Rows from block 6 of a small self-supervised image encoder, named by matrix and row number. Rows with one number belong to one neuron. Each number is 500 + 40 x the weight over its row's rms, rounded and kept within 0 to 999. All counts start at 0. Numbers have three digits each. After the name is the row's rms in percent of the matrix's.
After each neuron's rows are labels from the 100 images, of 14848, where the neuron reaches its highest value: "patch colour" is the nearest of a few named colours to the mean colour under the peak. Only what is clearly more common there than usual is listed. The data: fractals drawn by 1,000 iterated function systems, in grey.
# fc1: MLP up (model.blocks.6.mlp.fc1.weight, 576x192), inputs 128-191
# fc2: MLP down (model.blocks.6.mlp.fc2.weight, 192x576, transposed), outputs 128-191

fc1.305 117:488518479521503470437499518551544564437490475504445415492546405504481435481502482508457482525574495533533522499524510423494506482492445514488523588556515511543484482515443461477425576546494524
fc2.305 112:545462501447533523445534502482467515499521518488568481482450597494512540525507477470570534532486490472462399492436485559511489522474522419471432419461491483491448561448498583539554435492525522
patch colour: white

fc1.273 092:514556487477498496542465489524558474503510496452476502485579487493561533541503443542507507519533513516441525491546477481523450547498509498526466441526458541585532499541495437535420531411506481
fc2.273 091:467437536498503458526522518502528463469569460602483506462461468461466510433467528561484480479518476420563496511516543503524581491503523505509537446472526502480482495593479514464529470449533572
patch colour: grey

fc1.423 089:486458501493556497497544496482430558454574509390450474458521530492492448502550532480425508447514446492529522538447558540520510592551505455538456517490513454517500513539460437480491507518509557
fc2.423 090:475474507518529504462583526525490538484496542522503489478500492607445486569493532539417466530589580524466496498458564536499592550548435477440576466482561501455526484515512438529488463395454481
patch colour: white

fc1.168 117:517459449414464526478547510482565419490431450443460501545461504499522437537500530475519482517502510526479550468498516444464506486488430579467480546622496469570457498475481494499523532458473572
fc2.168 121:525414569482458505478505473497460493464471488502528513483495485414521468525510438518570501512431491458459578493544545487426519528554522471533512496446550543587546541440497521495544543488525434
patch colour: white

fc1.329 111:485548531560461539508472518483490465485531450448538490559443526475532463477457461510500474442504508495529528545509508510537459546576457464512521470524541490470493452473390531527469393577532489
fc2.329 118:527511439503558422518468483468515516485457531576457570480561502470589482490479548464510437477529470476472448485475509521529528472491531483510488471485456434520471516524541507447545546449508475
patch colour: black

fc1.146 097:519475556568529476459581457490525451507531548523558523501406545509533494518586483561486542520494449517561491540427476527510479515544452500518535497462483583515441532467572432574528521493429478
fc2.146 102:455577462542565483516460486482506580580478462498504493481510512501490435485453560514423490481554456499486485457556489509535486503472584488574477439574544468452522484528440614506499508496545448
patch colour: grey

fc1.225 107:450486507520553470577462496531550452549483464501440506550503526555453506513465478498572446509470514450432491487484479499431473532471501556497593530509567509464507539482537484480503532545482477
fc2.225 099:564611493471517483429580493450477498409435523542483464516452520523485503532530534530430471491543511528464500542537539429557543531483495447535439499498438489478433511462537524476490510459525497
patch colour: grey

fc1.122 113:524494468478530455510569490521471494556431465440502467483510451538455470478499522488466489588504425463515488472486486559496427459514516473558483492544501529503511554458558433495549529531506468
fc2.122 101:515561586431451522491495465502406497452508494555543522521459535485492472510539515539505574457494519461520480467543492462459538535445496464492521484527521503500475427477429501491489506466508507
patch colour: black

fc1.291 100:527497528486489483515513390466549545506523568494510570539464498484531529585511551489516484554488521525547512520399501488492530542468536540447538491442507599529437481561465613531518516459531535
fc2.291 093:516466482504565484478533530486532446546458468557604473521475506517487550421554496502447447513464399485444473535513479533493482514497524438530503479498496463503529460445515459441558507499520533
patch colour: white

fc1.229 083:481547525489471469437457526471438453546540542525488471469547486480454473573363511528488530467551496521534491594464486565511501531500543516427451473481555482512497437533513529461555523587512501
fc2.229 090:498532494588588563503523492528537476525471467525530519569467515470500473475518507504485520531487591508546523515477489422501502444477407519564501526524489577473536529507553560506512525473504528
patch colour: white

fc1.307 113:504504506462503456506455571501475518467513523430450475499515480528478437484494547459526502489537492470531521525405471471447523471385474532549542531510543541459443498471496523510518557444497526
fc2.307 106:528519450555513467565537505519418486429539476479553492509519522493474491495503463495545526472405427554444464501609504502518550505485329540534481480470432461478443530570521400504558559489456504
patch colour: grey

fc1.408 094:547493556516533513416484413537469491487494468405499528439528513404491506486418505474507518572503510531494455526442481444470511497536481503425486562473558520504398481485508501547543429476475549
fc2.408 094:503560438457577561515482492494480452487516554483500473526479551513541462485566483556474384437576438483513495506548462495479463536561515504558559519451524462395538448478470462483440489526513510
patch colour: white

fc1.350 097:545458502494479546473513519468542466495599527587524492467474450494541490546513421501534504490491499592492521411428563499463550471473454488408567525516460511526523469432501511530514547481552461
fc2.350 106:535493482430559475516466502492522545504458487473463514455487519464532431556501557423549557501535478437486511545486549474457575513435515495537466469449446499553544601499549515470486460586512472
patch colour: white

fc1.157 109:552496551503478546538506429446498464453480505496526502499434457413521422502483435500489536498572461457568559507465425538570476558562482505421415509495560542496524429453482437556431499545516468
fc2.157 117:414406526548556468539526521492478474515514585473507476442516537482547506485432538501461480448474464487420441572501475496464488473537471466528456449515530461485503560580480511471601560485509486
patch colour: white

fc1.445 122:462459603482523511507520516483503513501495507522475480530497505605524500486605518521424484492504514448501404486558504566538474371508504508580491502531482519484518527502539509564515527545571505
fc2.445 105:552557431499516457492524487441465454478541511458524514487466492451487503514466502497503505485577521515501536534471495483532484619526490490423463473480503534521537463440482472443470461469456484
patch colour: grey

fc1.100 105:509541425533532454499468474490516555448519476485486540555534483552596442445536525490512528493497575505483448402478533527487550418475526520517536557527449472532545501517562523501564463536509498
fc2.100 109:475490512518567527523436598456466521525497525500420461463561526501450529486452452529521460487508520410507497481415447511523488498516490510487529459507494521438504567489497464421429474518473447
patch colour: grey

fc1.104 118:495476493547478602469516529471600471553489575474482492533514484566488534552505565487524538477502485541530499430462443474490511483430489561494531535485513480513464503508510480595533517535478430
fc2.104 113:484531461470552507472500542561496503450572492491496489492561517432475461524549524542525456524535425498483568494484531515451564467484499495496409506508532497479477536491587573459443488491552598
patch colour: grey

fc1.154 103:547501470466528487473468471586499515435543479464519522582453532511499477537433513459502430431578502523527482467506406464546526529521493506506497519486482441480542477487518502536449508511539438
fc2.154 103:444540428495515465489449479435539545542484511431499471439516529565573491472557514536486493461505499508544469506525479455477504496429554495502504468498465437514473480492495472529552451493475450
patch colour: white

fc1.75 086:516511484460532528466507532515471406508570490465471480521508437489511514438432499467482465513486499489460486455476522499545556514493534489434548552533494463578497494552460487505563442484478537
fc2.75 092:508536505476441462481538461495573541534505529532455546513531492521460477518525559499491461521531429517499479502507544514540522486540469576476501447487433537442518486540459529503495503582484521
patch colour: white; grey

fc1.463 106:512487467519509509578464535576490500489605492445537484493477453496533455541439587487576478482581496513481511463490515457466535561496516520584548516498558550543489483521536440516555451521578513
fc2.463 098:496407401477534504497554478453505561500394547540525540532477567544478520410558430398458523474519525500478489486491488490644505455538538580456503534492510438576576527477481515474479520476513510
patch colour: white

fc1.572 101:509529421508558469486448531455517503435428536464453503464482500528427506569532477521463463572477550478511512477436513512473481535499456487509514571578477512481415492470501497538518530488417492
fc2.572 102:482467526502472577518538409513433515510552525532564532496486500581556422497529556470560480469483467553459425483531489523470432508462403472478512527483437492472529567555541538475461519471466476
patch colour: grey

fc1.395 076:473512523466509529478467429617511511475526475530563541529447504485442508488473507431450586508501449527506502513482457458528527480515486485466522479590440556515568508512578499579556507497522533
fc2.395 072:499512564562513516476491554416566452492454550461552508520556538471554482485511511549485454503483544475543455496493543482437474498492472506552452526447592543475467466456484506483584472506450459
patch colour: white

fc1.135 124:574563515484484574434489504567484562490449481563463478532515495525508533526488524492477569469544518497530542450423456554481454537432549537516552491466470492525558556514501564503469508521597551
fc2.135 122:544522461410529488533591457552516502489559476460504501540461494463543468426520493477568519569532463568493434473495487525456530426545526461460427512517446418574486546518487550469580505516494550
patch colour: white

fc1.542 100:522511490458488436516454475495501557458544489491555506478479481491509541532508581504431449450568503561433474426546502475524528478514491543572518481481577486439525515539475553456520494387596430
fc2.542 096:482479464459528535461525476474510512578415492564475506588543543536444531449545430503536533499525526473503517472501492523578485538451533513493505500463480425643465507469516468495541483568462487
patch colour: white

fc1.517 093:453464507523551478483582540457522501534541526503529485507447520550527538467509472499445428490533615442463522431502556504516483504503492529552536553532523503595554513542483513565455467522497491
fc2.517 098:500509526496488522397499458453439499495458449517522484469553517474463518563439481461569502490463537523553471545489532459429537564496545528418490476518473499401475467510424495478483560568517581
patch colour: grey

fc1.338 107:487498495478498439520482496513486470496470541527549510517534423555519476494510503474530564437473553558538429545518491479464459415477576466539452410476451560472487505493435466499490465527566529
fc2.338 101:492488496495493457543565499457524503443501497470524498492543484477447447456487480552523489473521528493500551520479488509553553562540541509499432503476496563477558586493497418500518544552506520
patch colour: grey

fc1.426 100:510443526503490497475481469451479519479482515481565541486429516539520448538456499474539433503486422540526526462518477563438504453457559459546481509597540437504521515469519459444474475505563518
fc2.426 112:452520518425544482491468498481504538510529501493445442564487458479505491432487540563465501492484540410456503588505497467436508556522470492500502475416450524539463482528421548457507479514501473
patch colour: white

fc1.189 113:447515461537425529434500510509433501538498475432521525590489494523526541531442549448577465459525486506462417550535543488561511424506515508566517524531496548548463440544485506495511467472520393
fc2.189 116:532488400476519531534565497492496540510488484488483517467562506540438434590536513432435508516449540511484563442555489563545517506526488531435483445508434495554490490548516445462485458515450499
patch colour: black

fc1.383 095:535495457545431508533446516403520502522504514482590461502435476413529479452574566490523462518566492447563485478555488574604508444472499451462468491536433491503477540476506531487519525566509470
fc2.383 107:508461513458488487499430490521497565519404489507508419478540502555567478524492472517469570509488545556462526510521541443458452551487502538525583453520489457458506429519535476498487477470440441
patch colour: white

fc1.567 131:506515558409495540523491568431573479491514458530497514464475573506552566473495523530549530427519488479513502498470545458493506457504465502491530476488601482504532546504471431518501531479467488
fc2.567 142:517536560508584543417549512553430510474552545444547486449493468489455496514491568502441518495453569511484508422528472491554428502514510483400478485497509493518485592481472513434476483520460480
patch colour: black

fc1.246 097:469458496508463471555535485480507538483522554536436451467475482508492494525519552519512462571464549451564484543539495552466509508533517500580434537520536542491482490449495513552464432510411436
fc2.246 102:454539500436507466494491421533550491518402513522613532511547521537539488465551438499505514539534460509496507525459527484476512467470562484511490524454499459496567569482525436558524525517526462
patch colour: black

fc1.4 089:554537526478437537465473542487564532430527516411494511499510397459478520519522597497504553503467423518542522546509511497477593495520493489484542501490507515568474514492444499490580483512506556
fc2.4 095:490453522510539462520443488489441475558502505582456459501477581493471488488526469504534495476456559453455494446467462472540385549469510514458416480471459510437544526537506483527449525528521454
patch colour: grey

fc1.506 120:593506501473473434533502502480532528524512503560476512492497453488457519545512548512466418495565505473544506491542479490515494524533466480535533451506520451508499535481463620411430519492517483
fc2.506 105:478517499540534558442558519561477504479552506465520482479473558543529589465508529517496512486497542523499547534532487506543505467535515493457462462468504558460492502574468389515563497537494552
patch colour: white

fc1.411 112:534582453454551540475479542518518527549425565483477515513591465493507515508507552564421493442526503517441495516501494557514445525433469456528534521529533412525561516555540441454473532545548552
fc2.411 103:435447564493493519472513510502476487477557462575526445500424556487537514502456420409614495552546520480575497493535540497433533540537498545496491500457505549541457470410440540535497508497463481
patch colour: grey

fc1.337 107:504567498473499567499426480548477491473538513455551510523512481563420578474491418500542473451485494519548533519512561465523558485496482530542460381548466484506526534470530529516528576535493411
fc2.337 103:505500575506495439474575514439499495495445560534492514475497522432564439531548568488481586546527487489477429469462496492459461497531468468464523553490542552462466501574440474436439464478506599
patch colour: grey

fc1.107 087:471529511435552507457511446467521593484583481505574499508526511463552462554527500537542460515511506506568517537496511462439526508439508557548454519484513489518520446539563477508507468506459481
fc2.107 088:560476517551492486546463508496460422484487527482462529507520466509470521468478499493421530504509503463507484487520504497531522503584522458450499459528549530482441463426432520466527566543477482
patch colour: black

fc1.68 085:509520460453489510474458396458483470453495516487585480473454496538532471487462482387458497523475472449507478502470481466490557471512546549433477512513465489477522485485598490526484507479536523
fc2.68 092:510484523467478473483517530526472544444505447454453553475571499532476467490468521476498463501434526477462501495510466455518500504536486484474521482510491549508573490480470507498536520535558476
patch colour: grey

fc1.243 078:518487471472417516461490531439474490525546522551408535449513571475495538572490511536560477463563476516495479521510481489427498502431429548568484538440473578480506468519449541543493502511467478
fc2.243 088:460490517504565382527548484503574543604469465508568458478428482496531455491479410531480481472499448476495445526523430480598538527538530441524544543501467499497493497511520505473527461527512531
patch colour: white

fc1.315 098:498476500515504446438534554587525441522518443495453525569562469501521435567473495535508543464517511533474492546436481516512423494513475494449586517503539456518532530555500460576525532465493551
fc2.315 097:433484499539479516580507507418512513507447566470567531437462464562493520447592511398485514500478486473517523496562461475470501505466546512496448518481476549592497472509454515479540482532520478
patch colour: white

fc1.195 103:448516524486480532445489479492508395480502479589478544582493474585480488556543522465426451535453543494551496440519524485505533461475503516432471471572462484544421523469518485573472480453485552
fc2.195 101:519486457474513502597432562505490566530473522486539482439445571474485499482510521525537495497512482439440524474485490562453465506512468484452470456490491453511560437455441545527485493451477510
patch colour: white

fc1.375 106:504479493489453493488444510456520470501411432530512487488435512601485536581513553565548493517502469414475476506439453469508487454494412500495420529544488380458523546448559449498476523474483545
fc2.375 106:542558512468536494521531524551524474470567495525484493473573521461506501458502429407497511503469480509579603451560554528480465452501597489493564487528506589518443502488418553487538563525520424
patch colour: white

fc1.465 110:513566533543544490515416439451515478548492504509495476524558504501465497520465442450501526497481524426497536473548474516448508549504519528477468525496378539504525460558524526515481531547493497
fc2.465 103:481432530517462473515487570523401499510458476532414502563404426470517503538524580571509476520563480509554454516465522558523505499452542443469565509484542464468591471506494483461506530544518500
patch colour: grey

fc1.380 124:513512565561532494465544481500510557522468467572536516507466501493537539506461490481527465557513492500550516515483455486438486452423452524475441433485543514504446481550465506421434503489604496
fc2.380 121:537474517493489477463527465503482459503450499461523486510492490504440434521510482481490457509542453521487446540458499491544510488510571423445509523538502542516486509464580555520479494514419600
patch colour: white

fc1.138 096:514453594509493506510536461574473497555541521531454584452498476502522468465499441517483511510505487455414451512458441533468455523578478514533467478576491507504564535448532516481551450479468525
fc2.138 103:474435467522418512462498560484389450506537519444541488502556463516486564522565486474513485553478480447462562473514548523516521495489535530512523487429499562519489495477504544504484471568424548
patch colour: black

fc1.126 121:485483472495553514487463480549411489501509468540420498494477468506442494526547483522568485492491501491495450444460509523480471488550512547430480433493434533504461548526559539530513459565519458
fc2.126 096:518507454497436500495493520432536536496512520447587507524516494528529474431448483475410496516492484488471511566548470459518450531451461462553532534504578458480521462453477482443474548390488501
patch colour: grey

fc1.184 101:521493435518494526547502408500407481509545545471538485515550547506575502452492496407509465461479439505517535509544472542509547490529509441530509471459538475486564413490462568472427438529528469
fc2.184 102:497499456555492479542457578510621522518484499494500578497507502574513465511531501537528451590551551491452440499455487416523468530483475539499508511547482516564464558469513552528536512463526532
patch colour: black

fc1.202 078:465475578524524535478452437485523508537522567508505506465417550506535494501515430537521474411512439454498365531498533458495501516467531538500531449457522512461572470535465495532530536590453517
fc2.202 089:491584535455492518486487476532526522514508542435482514458596494619466531426461528463545500459490515500503462439481458588479473521506489515494533427433510581524515545518466469533509605487471440
patch colour: grey

fc1.528 105:496516493467459486520519557508467537568521489526524520475523595547447486524531557491501536497462480502465511478565430480529421455551484535491527476495547585517555505548554510477557521454531536
fc2.528 094:527498543482522537493540425473563439478506495536559433528519412461541577489543405523478490516508544434492528536441592561478578525532553515540435454501496452526472484455516540520474534529445478
patch colour: grey

fc1.373 091:441430576476460508538486469567454531509473499498535524531514521563519486585528453475462475503501498527442528469486489510496485437546533511521574463455542459535480506537452448501518419500536517
fc2.373 107:486510435503481545446384507414497470502528555535558453444461433502499448459462498537560432496574505571542486512495495453430520524520493509508472553481518479516477522519483526515500514527522525
patch colour: grey

fc1.239 114:436460379442520519493465510472435476513455519547527439563507515482526527450571566496521463489440519460441521487500482482500522503522537470513474487517518490466549509452487521492545502528501483
fc2.239 103:529567503538569511554529502514518521491552493503500543502470516543496539539510455553521466435521453624468493560475469480479432518504504463489511560513512541544517428567467546504483550478489569
patch colour: grey

fc1.512 092:518554525503441489459459451519481513568450441439425508515516499533561522512421488464509499498520495440472483511492597463470537551475470542512472536448468458453380575553472514468516516515481460
fc2.512 088:493436491487561545549575491489589480433609579562541517550496517499502468497536519514530471402490529533489580495503471494500501471556455467503532474542486459504555473461532472471481541519518550
patch colour: grey

fc1.524 080:426509564499548492506502504468449556458484401549489548520577499430472514436403450481538567494492470547523542526521443544490536554538471536534536505477478522536495509514551485499456513604486497
fc2.524 088:515472472466424461454491469488604447528502478498463443556453470496502479454539571502531507495466530480428488506483517434425483487491488444452565474630527485499541549438463469459554524485454486
patch colour: grey

fc1.381 083:458558490578450518456512444480510478537484528422474468508492553497534553535433478488477459469453482522482427502491513521492514487483365465474560491489595512504557488522501437490484494573508529
fc2.381 099:541464431410487438532456476516531446485522525472502505537460496511486531490516445486466475516568492520530502481497476454561548462501512543478480570518516531446507540506478432516539592506486538
patch colour: white

fc1.214 107:500553528450500448504483517492487555509548513502529522571506531506500421512617501521530538529556548446469477487443417566500539505523486493526497541492455532434504471570555500455513521508501508
fc2.214 101:540432428497510497440549478475489448490433490529491525482492520477566539401434522485445502492510441571497448541539564462463492485529473521482492470460565511513505591515542551569442495499482518
patch colour: grey

fc1.436 118:470446525498481421553538479574593483537438425517435549499552509502451533503471586461490561550524432504488520458562539533540505499545504495483565476510496547501471455511461496436546462522465533
fc2.436 120:509514514468550509442510535487467513438562511551544527498467485544460454418506516569525489450509506430525462533527515510496524420464524487503475491505493533440533524516527479528494548464494595
patch colour: black

fc1.498 094:475512558459552436513478493510445505489445524442504485596551481464463496516539482531564511519490481515487522402482510536493494472489557502521463524455468476469524462521498576525517570517463500
fc2.498 092:537574541539486431496449500544526513509527580497452551418474466499480527517499448527445516481528539487517452554452503467510473474516496477545474451513468524499414433511507487523528433459477538
patch colour: grey

fc1.28 089:531502465540578534501480456565437447488443520465512454415531484529571530601406448456526520532474546524569518569567454520494489536450551527560477494498532580468471538522524463462506492477511518
fc2.28 088:520527501485502480487520555502528533551495505496514531470475527494490581498558502523548436466558489470503502448541496509461532459554442472503558480584434464481535564544509583411516492449431520
patch colour: grey

fc1.573 098:510381486508486498478512468435430517553518440447398478461546488485488510514435557538563444564470494498475510461470527500469460502427502508536523517522519476550592499547527484443459495435557453
fc2.573 087:387598479491533480470492546481475518550413497509557524533470535525441549514531498451496506406475484543555428408525546450513500480481514523546528482586454562519479520514485502570461550548562536
patch colour: grey

fc1.139 111:527464545590411501513530463502546475491504474507492496511533549501460539467413527515500571567484502504508601494468447523546512483523518520539540533532457519486478529469513552484483492434534520
fc2.139 095:459467440479542502496509488539440510509472492553527470487483473487585474500528457514445449459496507488442407538457534444507517495543529494446491481496530477498556498486526452543453527544546482
patch colour: grey

fc1.399 107:515468449478501566464469500484496509456570516546535535485457492476454539512517475516567479566509408461513467470467518487480509549491477495531503441505447595523534550470584501555520519500518535
fc2.399 096:491567538509429454506495552499475501565417504444485477483519501488541417503529520476426496520496541573435493486549459474499450474497501535448512505504573405493507481505466484452496590426482486
patch colour: grey

fc1.490 099:525502492516448552442466556421538559502441517508461573484526531542482493500465499496533449616525420452493487443516571536428503455514585539473495529517539537490430459513481546531528554540426557
fc2.490 096:477591495483511521540465472500453472496548546534596461507567426530482450499541455515489557439535482559499511527505441476534495562523439532519515488462489476518557507507532523471527499435587473
patch colour: grey

fc1.365 087:511478545467559590470517479424496466555502496530499468467527468490462468519402528479506488455517520517510540478499475438484480536522480469568500512479536534561521519457542579492566478500580492
fc2.365 092:564395489504497496426480531467502545573514471526490431480479371559553508446461484550493479442478502550537491503438523495469476478504513459491491468511561471523533455446472526433468501496508492
patch colour: grey

fc1.172 096:586472529542564461534471521507494521469486451501522522507524545468441481481469530488565477376542539441475429473486492519543483566445514530495431481518445500520524505548493431556513487598565472
fc2.172 095:461527449503435514436448430477550451502448530564507491531475482500514503466492540589531513485479544531529568564500528510428491488419522454385529568462527482535486451437520592486492502472421535
patch colour: white

fc1.10 117:522390470604393493508512437493515554524428504501499547500523432537575551512478548518525544519534522488497457571524474472550519493522531471475510458503470573489417465570469487521466421515498558
fc2.10 103:515538549446572482538488480550496424470507522581523480501522533422448476490541528561485433461508470521528501410503511540430424474478540451531437477522511423453508522394495580493511477444559479
patch colour: grey

fc1.526 081:491466494521489463445523548564484530498517528522550494422506486474447439598506507544427556536498545524502511484510577469562505542504515505511466448529523525527477472540498442486501495554529454
fc2.526 096:436525506577565477520521467420518493597398469499480523476549484577513561464525473547540471506561548461554454491474506519501464459513492504534532480493457489453509503536559490510439526434517588
patch colour: white

fc1.333 099:548512487442479447494542527534524462517555478455491544460498488541465489525533474471559527473530520478433553561516529493515509513493540507548451577477456473444509516492485489478499521483547592
fc2.333 095:481465510553552525508405519578416469533418482521472475521509525516516505497545511544570498502517472551485480471539454439522566519509428500521462427519541485537564487538506480545460543534564452
patch colour: grey

fc1.292 086:580540553440481425490489497509511526497507502447405446472548460556465487482469477621571586473524523553493514432547397513486505536473478547471506420526536509519461480588485515548487419547447538
fc2.292 104:531612482532525503500505576531476547463486507473499519456505477493552534487498488362521574558480593565583499509539456517465496470474527474483557425473564523481446552507497580476499553479531554
patch colour: white

fc1.564 108:498418571488528455534535515451500546562532439545491565442523418484583505524549497515452473551554462495498563529455525606533547474474443517522519464500518492564464481548472492519492475572477496
fc2.564 110:557493475486453472506472457574489494491471506535533478524545487515429538583493534488560464477489535504510476532401497464483441514515496506452597479485572485485493536508578484473493419415479468
patch colour: white

fc1.566 098:527562495532582485555460500537468523436532529449510520463537566443467476510459488489476499468449528400485568541470437514557501515507450534485501524521511417520566498515519473506514471586508473
fc2.566 090:523438478500508604474529443491501506588504467530494501497463513529526512491482587543470475472566499569511483467552540469471534552506495509515451536463453501484501475498520466405485487452491466
patch colour: white

fc1.88 083:520532506499512438470497535469538451497478568534458609474530457541512525484522527537482543506503513516505567526461502465543499519429495560499526452455425518513527446500497406549507444483354457
fc2.88 087:489451504503590459474499545507478538499566521533535481472440544580554527531500453502457486484572520502461509496525533540512519494463527501467508452504541494528442479463422505511562440536497506
patch colour: grey

fc1.130 093:411507587446524497534512484521449523487467508449474438528520533514507498506468489535463542519462530465535492520438590478445465522483461508527510537532507464488426485499552397543552505517476477
fc2.130 099:517428498608439478440529508534488473515585545520572463530465488550465460498535517510570500536538459501447522480539464491556521516535499506447479489559500513481546536484453551405524542477546516
patch colour: white

fc1.183 076:498489463480508531514499432455545510531448503443565471521482483569468439443484535439468515496549573428487570495514511586512563452487500569556506533549496462492518464479435521498523403552512469
fc2.183 085:494510477454512537477508534494517447472514508472563458523468480583519507496493542495507444516590494498484450550473477490412584526521491476521613419466555511510518496462511533486521519462473470
patch colour: white

fc1.549 088:482507506549439483497469562469552501554497460527569480526474513504573491494445477486509521474546518575449442490552473483509556520516489582597575475487454473558475500497450440489519478463552464
fc2.549 091:566460514522493536505450560504468516456442460475444473489516428483492485399542515499504433527452513410600523517565481480492515534447442415421544534478495505438455446465456520507520517486541555
patch colour: white

fc1.45 094:493430500513538456591535577502522451512516436469558478537538421462549529467489524467540459494461543553520446519542522516524450507490534548507565563535505514477513602525478450504473568488507512
fc2.45 097:538501453451433515482473482475472550450484441393452484462487568495419509509518615532460521480548496505547521490527512471513522465543437427489468430486566525547497518534548482517432495545545499
patch colour: black

fc1.67 103:488518502518444443495568463474507503458482489392495504505446568463528499537510532529432421570441620464550503456515503489484555499533476494543505538520497507546542507591500439441473494496546510
fc2.67 106:567464446508471562477488505568453445551539489535506475505515501617475536482422557449548519553529512490489457527469536415527469547512524494464487508551490508457488557406538503547543433470461498
patch colour: white

fc1.233 121:532486473501540528536527507533451475502516477537520554496482502500432514596508522498489483470413512594475494518512408507545562534521566462506513523436444465436443454561532532532516559532471524
fc2.233 103:511512457475449456464523479498530520488456488476485468502524479511529473465461439475519509504492524435507445504480513483491433449460492523481470435518544430518449545523442497516519529494489438
patch colour: grey

fc1.507 091:521528581540503551490511491474527523491535489419502431494441508533482495498481478448512492423508471450552420503471498508455461525528491535552453436445523501587474550445460447462486542540526517
fc2.507 100:534458528465522531494469507547521442464520504547493601522517483548559453506516446554536556364508514504486461497518556489503508464456571514524498500565519486520475547458554500508508561505490527
patch colour: grey